A small image captioner, trained from scratch.
Model: 12.4M parameters, encoder arch shufflenet_v2, encoder activation silu, encoder depths [4, 4, 4], encoder widths [96, 192, 384], decoder norm layernorm, decoder activation swiglu.
Rows from block 7 of the image encoder of a small image captioner, named by matrix and row number. Rows with one number belong to one channel. Each number is 50 + 12 x the weight over its row's rms, rounded and kept within 0 to 99. All counts start at 0.
After each channel's rows are labels from the 100 images, of 14976, where the channel reaches its highest value: "strongest on" is what is common among them. Only what is clearly more common there than usual is listed. The data: flat shapes of many kinds, plain or patterned, on busy backdrops.
# p10: first pointwise conv (encoder.blocks.7.p1.0.weight, 96x96x1x1), inputs 0-95
# p20: second pointwise conv (encoder.blocks.7.p2.0.weight, 96x96x1x1, transposed), outputs 0-95

p10.9:28 62 56 71 74 43 66 57 53 42 45 39 38 44 62 50 48 58 42 46 52 62 51 67 48 39 43 39 62 51 46 37 46 48 65 57 46 68 64 47 35 55 51 51 51 75 39 46 70 41 46 61 62 51 46 43 25 38 46 61 56 26 49 53 69 61 58 46 21 47 50 43 48 57 50 27 58 35 50 54 64 65 55 62 54 80 37 54 65 50 36 64 71 62 30 35
p20.9:31 52 54 34 38 30 38 31 50 47 55 37 47 65 60 45 32 36 57 54 74 69 34 54 52 51 55 42 54 47 43 43 53 35 39 37 62 50 33 45 43 67 51 59 53 34 21 46 33 38 58 41 72 64 51 56 75 64 53 23 61 42 39 46 52 53 27 41 51 42 61 43 46 47 67 57 74 76 29 62 52 47 54 72 39 50 41 41 47 47 44 46 50 58 53 56
strongest on: pink shape; count: five; ring

p10.23:59 54 55 51 35 62 34 27 58 54 64 40 58 65 58 69 57 54 69 40 57 57 70 41 40 73 56 67 37 49 54 72 64 56 31 66 45 62 55 47 56 43 51 31 54 54 54 42 52 63 74 42 20 46 73 44 63 50 59 48 58 45 57 44 49 45 48 61 50 38 39 62 49 62 60 62 60 49 34 48 61 42 47 60 61 35 56 56 51 56 55 71 57 63 89 39
p20.23:43 58 49 59 40 41 42 41 57 50 66 45 57 54 57 54 64 36 32 57 66 39 44 46 60 78 60 53 58 65 74 73 56 61 55 66 31 41 38 70 37 52 39 64 51 44 33 93 45 20 51 46 54 47 48 47 48 59 32 38 40 54 50 36 40 56 42 30 41 53 57 32 56 62 48 46 52 52 60 60 45 67 45 56 65 66 47 52 57 51 44 44 47 42 62 26
strongest on: orange shape; ring; crescent; largest shape: ring

p10.24:37 69 59 53 55 28 42 32 45 51 44 45 49 55 51 31 41 63 58 33 42 44 53 43 42 39 66 60 49 57 83 43 53 52 28 43 65 31 47 46 52 80 54 56 62 57 42 52 49 48 61 49 50 54 53 49 39 55 42 56 53 52 50 58 43 32 49 41 28 39 75 68 27 46 37 54 49 40 25 24 54 44 77 41 32 47 45 69 44 41 53 37 41 43 65 58
p20.24:63 34 50 56 54 63 50 57 67 35 57 33 59 26 39 60 47 58 38 51 34 45 57 61 60 46 26 47 37 52 47 54 39 63 27 48 60 51 31 60 54 50 42 64 36 39 41 36 51 42 50 34 23 41 44 57 41 40 61 33 38 45 52 29 47 68 60 31 38 60 41 36 75 47 46 55 51 33 42 49 50 42 75 25 55 45 52 33 55 63 22 37 49 42 49 48
strongest on: green shape; count: five; yellow shape; cross

p10.50:40 67 66 66 27 46 43 35 65 35 50 40 27 60 55 42 66 55 45 75 46 39 56 34 69 66 45 41 79 56 50 59 32 40 48 63 48 69 65 29 54 50 56 39 56 47 59 41 47 59 60 52 57 44 35 34 24 56 66 50 54 33 54 60 71 57 42 42 40 57 61 40 55 60 37 46 33 58 44 38 39 51 61 36 39 50 42 56 68 55 58 52 51 69 55 66
p20.50:50 55 50 40 58 47 62 39 21 44 48 49 33 30 46 41 47 31 48 19 31 38 46 41 41 50 47 48 46 61 37 37 56 49 55 59 57 35 35 41 26 58 52 47 38 46 50 58 25 33 54 65 41 41 43 56 27 46 61 59 54 39 55 65 53 44 45 60 55 46 52 56 55 18 47 66 51 30 59 58 59 37 55 32 57 55 60 34 47 41 43 38 16 38 68 52
strongest on: red shape; ring; count: five; crescent

p10.27:53 65 55 63 64 76 69 62 58 61 52 31 68 54 79 35 66 57 52 58 51 35 58 43 43 48 50 41 39 24 37 67 58 45 49 59 46 36 40 47 49 49 39 32 46 40 44 50 64 69 58 47 48 41 57 50 32 61 65 63 36 29 55 58 40 50 57 49 31 48 51 51 35 39 66 46 48 48 59 26 33 38 37 41 45 30 52 27 34 32 51 28 50 49 57 56
p20.27:63 34 41 47 43 50 39 54 56 76 44 47 37 60 56 51 48 33 29 43 48 49 44 56 40 51 49 44 34 40 60 46 31 38 31 45 60 53 37 33 46 31 41 41 47 38 35 70 87 53 50 50 29 73 43 56 67 33 34 52 63 64 46 40 30 49 56 64 63 60 44 38 38 33 46 45 35 63 50 45 55 57 29 41 50 52 64 49 69 48 58 39 51 61 28 63
strongest on: frame; orange shape

p10.95:60 53 49 67 53 67 47 37 60 47 52 56 48 84 34 46 74 63 60 57 78 59 39 58 50 57 57 40 32 64 46 52 48 66 58 44 47 55 60 39 51 48 55 48 64 34 44 38 46 71 61 46 31 60 33 43 48 75 74 57 36 43 43 56 53 55 51 47 55 66 58 43 69 53 40 53 81 56 60 54 33 58 51 51 67 64 45 51 47 47 56 65 34 72 72 47
p20.95:51 49 44 52 53 40 57 47 50 44 55 40 49 52 42 56 49 41 41 46 58 56 54 38 64 47 54 37 45 46 50 45 41 50 51 61 46 59 47 66 23 50 47 58 49 48 25 52 55 21 66 20 66 60 46 29 62 50 53 55 57 36 27 51 40 40 38 46 50 80 59 49 77 70 53 53 71 90 47 36 64 55 74 63 61 42 63 56 67 57 51 50 48 41 42 52
strongest on: orange shape; ring; count: five

p10.13:44 45 28 54 32 53 56 44 65 40 59 44 75 39 39 60 38 53 71 40 53 36 39 43 45 49 48 34 31 58 77 64 57 62 41 50 70 27 41 62 64 59 61 58 48 48 36 64 30 57 56 50 39 51 55 38 46 55 59 59 57 57 72 65 59 65 54 34 40 24 49 60 52 57 34 67 51 50 39 47 41 35 62 52 51 58 67 64 80 58 52 51 59 50 70 60
p20.13:46 41 60 37 56 42 52 38 60 55 39 51 37 54 68 49 56 33 50 44 71 44 39 42 49 49 52 28 54 37 38 55 65 44 46 59 30 47 46 63 54 43 47 41 67 31 46 51 49 49 54 53 49 51 55 65 52 72 64 21 54 38 32 64 42 40 46 37 61 40 62 39 50 47 46 65 73 79 50 66 28 65 62 56 48 46 39 63 77 58 32 43 75 63 71 43
strongest on: orange shape; count: five

p10.43:49 63 62 43 62 31 48 44 47 64 69 72 51 49 36 63 34 45 60 40 55 50 53 50 47 67 44 58 39 44 53 50 34 52 39 42 43 41 70 57 23 53 54 37 54 41 48 35 33 55 70 77 40 74 61 39 74 48 39 57 38 56 43 36 30 62 38 72 38 51 37 40 42 49 25 32 46 45 41 58 35 58 47 37 52 56 48 63 62 48 62 40 52 57 57 73
p20.43:49 51 67 50 64 48 39 37 50 26 37 40 60 33 51 53 54 45 56 49 58 56 46 46 54 63 33 48 76 54 44 43 42 41 56 57 63 38 51 46 37 43 32 75 78 55 55 46 52 51 23 54 37 53 59 63 44 57 52 49 75 44 45 79 56 30 59 51 51 36 69 47 27 38 44 80 51 35 50 54 41 37 47 48 62 67 52 38 31 32 41 43 42 41 63 46
strongest on: teal shape; count: five; blue shape; cross

p10.44:49 18 44 37 56 52 56 59 57 65 40 35 56 46 45 45 60 70 50 64 57 50 32 90 45 63 69 50 57 43 31 46 60 43 57 40 54 33 31 25 48 22 31 44 49 45 66 50 54 34 50 43 50 37 54 38 44 60 60 55 43 50 38 38 39 40 43 49 63 37 40 58 56 41 64 54 66 47 61 60 49 47 41 52 55 72 37 37 51 27 42 54 58 40 51 30
p20.44:40 30 74 67 58 53 77 55 27 60 63 48 58 61 32 49 28 31 52 28 41 36 46 39 40 45 47 45 65 55 61 45 64 37 40 53 52 29 39 48 54 45 49 43 69 53 53 70 60 40 44 59 40 39 45 37 39 34 51 48 59 62 59 50 34 47 53 76 52 67 47 40 52 71 38 44 50 40 31 51 60 52 34 58 57 55 42 56 62 74 73 43 52 61 43 64
strongest on: teal shape; count: five; white shape

p10.57:48 49 64 66 70 35 67 67 38 53 45 40 31 54 67 52 58 56 06 55 47 78 59 52 45 36 34 33 44 48 44 47 42 51 58 34 37 64 58 55 54 46 51 45 50 53 20 49 38 54 57 51 42 34 31 58 46 56 41 36 37 46 68 53 61 46 48 58 32 58 45 37 37 60 51 50 34 54 48 42 51 50 49 70 52 81 44 58 55 41 52 65 53 61 27 47
p20.57:48 60 63 76 67 63 57 50 65 66 44 63 41 36 11 71 55 55 55 49 47 35 56 63 80 41 42 52 63 36 56 34 61 61 49 67 44 59 48 66 67 28 55 54 63 63 48 47 60 68 50 49 22 48 55 28 39 57 46 46 44 50 55 36 45 47 69 39 37 49 36 55 50 62 68 62 50 49 43 45 50 37 63 39 46 57 57 50 43 50 42 64 41 35 55 42
strongest on: brown shape; black shape; flower

p10.84:52 53 48 61 47 49 44 48 37 67 41 45 46 45 45 86 55 22 60 64 38 78 56 52 49 52 59 54 45 37 53 65 59 63 44 61 52 42 66 54 64 51 77 39 52 45 33 45 49 48 48 51 47 55 53 43 55 74 41 61 40 24 27 49 42 68 56 55 47 52 46 48 47 48 50 27 43 43 59 47 47 43 45 54 55 51 45 61 52 80 43 74 44 88 36 51
p20.84:55 35 33 55 47 43 41 58 52 52 73 59 54 58 24 45 37 49 58 39 61 69 59 49 54 51 20 40 34 59 59 59 29 48 43 40 59 53 46 40 58 35 51 35 53 49 53 64 75 47 60 57 39 66 50 69 38 41 54 60 74 49 51 39 52 59 58 63 63 60 32 62 70 43 44 41 55 64 72 51 48 58 59 61 31 49 63 44 65 60 56 43 68 77 52 73
strongest on: circle; count: five

p10.15:46 36 72 49 49 66 21 45 45 51 61 57 47 54 34 71 50 54 52 51 53 75 55 63 45 64 67 58 44 44 43 37 48 55 36 57 54 64 51 47 67 32 74 50 52 54 29 59 46 43 61 38 57 73 58 41 55 50 46 66 63 59 22 33 54 63 49 61 58 58 60 68 52 56 40 48 47 51 77 35 37 50 49 66 47 50 48 56 58 72 80 58 60 53 28 47
p20.15:51 56 49 70 54 45 58 43 42 61 46 32 63 79 68 66 57 63 57 38 51 45 43 48 40 56 69 50 55 53 40 42 38 31 48 57 65 58 52 28 54 65 53 61 76 49 59 52 32 52 54 35 61 46 47 18 57 35 37 46 52 66 55 62 34 41 36 59 50 41 39 49 29 43 47 62 25 47 35 33 75 29 36 60 47 47 55 61 49 65 59 48 48 32 58 51
strongest on: ellipse

p10.63:65 36 51 34 55 55 62 61 65 55 41 42 63 38 45 65 47 44 37 58 49 26 44 56 34 43 63 47 43 56 64 57 60 57 46 48 68 33 48 60 55 43 42 46 50 43 45 61 25 44 49 38 49 46 52 45 68 54 56 51 68 74 45 43 52 57 44 36 73 72 34 53 64 39 38 54 53 61 56 77 62 46 52 57 40 51 18 44 46 59 75 45 52 17 34 32
p20.63:52 58 32 44 41 53 36 71 66 47 55 48 61 70 46 41 57 46 58 39 53 60 70 73 62 35 60 65 57 24 43 49 40 48 52 36 51 37 47 46 66 74 57 39 51 54 51 36 39 57 31 47 64 67 69 25 55 70 45 73 43 78 50 44 47 48 43 47 57 45 26 62 39 49 46 40 40 58 38 52 34 40 35 75 45 49 58 69 40 59 49 48 43 52 45 65
strongest on: teal shape; ring; count: five

p10.1:26 50 80 57 61 57 66 32 50 55 50 33 35 82 39 29 54 42 42 57 31 50 33 36 61 49 41 53 51 30 47 62 42 41 21 59 51 44 51 37 56 45 61 51 38 56 41 43 29 62 64 43 33 57 59 45 46 44 53 40 65 40 51 66 68 61 53 38 71 50 57 43 55 62 42 51 52 44 51 32 45 35 40 59 25 52 50 44 51 49 34 50 57 70 63 60
p20.1:43 61 56 61 78 37 48 42 44 55 46 33 51 59 48 54 54 58 30 36 41 56 54 51 57 56 43 48 50 35 65 32 41 49 29 53 69 51 63 48 55 44 49 40 51 67 58 47 60 68 48 58 65 60 71 31 48 37 47 41 79 40 70 55 51 31 73 64 58 37 87 50 43 64 53 68 69 52 46 41 51 49 50 50 54 66 41 41 68 62 57 47 38 60 30 52
strongest on: ring; blue shape; count: five; crescent

p10.79:48 62 50 40 34 39 43 43 56 48 22 41 60 46 32 40 53 51 67 31 55 38 47 50 69 56 32 55 59 37 70 78 62 40 62 61 43 36 33 33 46 61 50 76 51 40 47 43 47 44 48 33 68 44 46 61 33 62 55 41 49 41 76 36 55 49 46 57 53 40 67 47 54 32 26 44 35 24 32 52 44 27 40 55 48 50 66 63 45 46 57 54 44 42 52 52
p20.79:40 60 41 27 47 56 50 42 45 55 32 48 52 78 45 52 42 42 44 32 55 40 44 57 52 59 52 49 77 57 37 42 39 48 42 51 38 48 43 43 42 59 53 47 77 51 53 66 56 50 58 53 55 48 61 45 76 40 48 81 78 52 61 59 35 40 39 44 37 55 57 35 49 50 66 78 43 68 37 54 42 66 44 52 54 42 87 44 43 53 53 49 23 53 55 41
strongest on: red shape; count: five; cross; flower